{"horizontal_flip": true, "num_classes": 10, "mlp_ratio": 2, "layers": 12, "am_softmax_scale": 16, "grad_clip": 3.0, "gradient_noise": 0.1, "steps": 9900, "decay_fraction": 0.2}
Rows from block 4 of a small image embedding model, named by matrix and row number. Rows with one number belong to one neuron. Each number is 500 + 25 x the weight over its row's rms, rounded and kept within 0 to 999. All counts start at 0. Numbers have three digits each.
After each neuron's rows are labels from the 100 images, of 14848, where the neuron reaches its largest size: "peak on" is the class under the peak; "strongest on" is what is common among them. Only what is clearly more common there than usual is listed. The data: made-up ball-and-stick molecule models. In brackets: how many of the 100, against the usual share in percent.
# gate: MLP gate (model.blocks.4.mlp.gate.weight, 384x192), inputs 0-63
# fc1: MLP up (model.blocks.4.mlp.fc1.weight, 384x192), inputs 0-63
# fc2: MLP down (model.blocks.4.mlp.fc2.weight, 192x384, transposed), outputs 0-63

gate.269:480553491515485511507503479535502490493544464483480500481508534517509479499476525507565494463478502524427493445514526552485530510499508521521463514485494518485487451504477538530502485530520484
fc1.269:509481488466478499498491514503489497505490509511526514521491473499465484486517495500542467460505502521474504501495459456519494527483526446528500493474530514534483555476443535518504502517470491
fc2.269:532484519455526510561515474535525477540509562492479513505550543565514514448475474513506474506480507515478555472458549509517512504576538462523494491485514503513487564500450477489473482507491504
peak on: grey ball (30 vs 4)
strongest on: dark backdrop (77 vs 49.3)

gate.119:497495536524486484523532520500507531513489460493506478493496516516488496481502520487524503491493505545455553468506488503479526536497489482500533486482492501532494535478501520505513473462481513
fc1.119:501461513522509497516505481483485510479498531523490514542503507518493525535529476456513492542516445530543457508560515488472486547517512513511468529503503447472521492493478466530489487476500485
fc2.119:470523518490518497505498532523483515497445509504480477481483536457459476484490500507476507543484554527521512487486523529495517516488485512507486526501505523538534527465485509471508470512487516
peak on: purple ball (37 vs 1.1)
strongest on: space-filling (80 vs 32.8)

gate.103:512496497487503538564496489517497512526529529546500473455529486507518525563487511508498536423460477492459484502482492528509465486497513517523495486505498482521521476516511485514517507476465458
fc1.103:552503491481503530493429496473500471541474506484474499537499503500521503504525509495487541530461535542505458530520478528467529495471488516489529502476493518523451495476452530513493490526500523
fc2.103:533537486498512465534456498543475494491494532513498513459533537504506498506492473493496483479498516525530508493461494493532472498491506495502473472556444576494565478515485512510532493502487463
peak on: white ball (60 vs 1.2)
strongest on: space-filling (94 vs 32.8)

gate.369:502537493551511516505499520455479506521528512497493507482500499512544483478503515523460509477482475506514534478548494518533485522492545482495497497498476479491456541533492537481523528529488470
fc1.369:499518484506522531494442531471558547496517477471507487543499508532497576454481478493527501480495471503503497517533496503508449490505474464543508467515483532485552490505479512535500484515513516
fc2.369:510535487516482466519504511504467492481478444516432515503494479530511549544472489460495497455481549500525500483498498491501477483492520531490517490461489511491534454502469498551519518508508528
peak on: grey ball (33 vs 4)
strongest on: space-filling (100 vs 32.8)

gate.278:499462445544545524529511461481530492459479510491531513519524476501514482498548477505503478499461560499510508481523483547501477505513495446532480494485513475506504499450488463495507492523518479
fc1.278:477490509509494453500509483512517456476514490528551494523517479501497510525499464534499512457474531473472520457459481505506461479505550437504500544517531469488428462490481456508519544533475465
fc2.278:513490506464499490531555510463486523471516521526506466512497500493459518492509490476507446519507505497499498547531482480483485480499535459451506503483518495484493507457475491544545516491467466
peak on: grey ball (28 vs 4)
strongest on: space-filling (85 vs 32.8); balls: five (25 vs 9.9)

gate.372:498467491494504513521492504562498501471471511439531521501547511462562488453502505504447504513517500506533479513522480451517534505481540458490491500468524518497486521460491505528464494510476514
fc1.372:486478504472489546560504503505489482478466471476473477558492497502512512512501523484488449479497541481475479503495540491487525525491497486498498520546512436436497502501517501489496477497548540
fc2.372:499442495525512525485492490513534511506498440484525502523530476476534484498497490488465519473573477481512492512488496474537480498524510467494499501484495548504534481452515495465491462492529525
peak on: white ball (29 vs 1.2)
strongest on: dark backdrop (100 vs 49.3); space-filling (71 vs 32.8)

gate.233:532536528527517479532503500459470484502522498487513500515556503482484542528515493511477479432481493477470529474511452527548491466475469494489499515500514529506479479513492468478495501544532530
fc1.233:500528498521498550531520497450485520502495496504476488493499493502505502492527473529499519503459454494489514473511474507516483510468511504447497472544469522479496503547478490490485516528503524
fc2.233:497451495535524452514496502530495485505496512491521547482523488511479491500527560503459531557509508528502509513528462479461558496473540483504478505521477476521471507486518505455483549538486529
peak on: grey ball (32 vs 4); red ball (25 vs 1.8)
strongest on: space-filling (82 vs 32.8)

gate.9:517512487438520525482511529516512523518491526507476498481477456523521460492518486481503473493459492533482481485490502494484509402473522496548513488497514441507550544507500467464489528477475537
fc1.9:554475478513523501464489512515524495505504472502498494534533551491485479460512460498498532521461513493577512513485505493530473521527481475547521473506493499520491535537512513537496494543510525
fc2.9:512516483485507495537497463495540543482529488444482531542519488498521495519493486474515489480427471521485526451498501493525517465528509535503530554490507504498529535501461512478505520561530490
peak on: grey ball (33 vs 4)
strongest on: space-filling (69 vs 32.8); balls: twelve (30 vs 10.5)

gate.317:481522494482487505550515497528460469526503496551493456480465484543505466484517531500485494506495477522524468501508478476503467494505484546509521534502532523511491529482516482480513532497454436
fc1.317:495491498520513483517476527497489501481478461500480523524519516488506475502517521504487510509533501494492527517479519522510497523474528512492518505482485475492506514461433512471509513519522531
fc2.317:489532515538454469530473481498492475529511514489516502504506496480478516463496499505524548526460572523485493493514502528466488475508545515506531493506459475482487507544530461508571539523517476
peak on: white ball (32 vs 1.2)
strongest on: balls: twelve (35 vs 10.5)

gate.238:524487449520477547537517511474437502503491499435461474507527544489536496487505466470509543518507533503430529520494502503507464532539524471506505467484461507505463475532532496498531535495543487
fc1.238:529488486473489501499513507519530537536517513479531508483507452477479509495468527521479548487528472519481494472504495521499506560509537501558506502537498485501510520488464481522472494466523471
fc2.238:449499449480482541530490502504482532510492485465514460525516508510487520511512474529491509427483474489507469536491487527485492460486480516534505473499533485489509502490458520523509513528457489
peak on: purple ball (29 vs 1.1)
strongest on: space-filling (81 vs 32.8)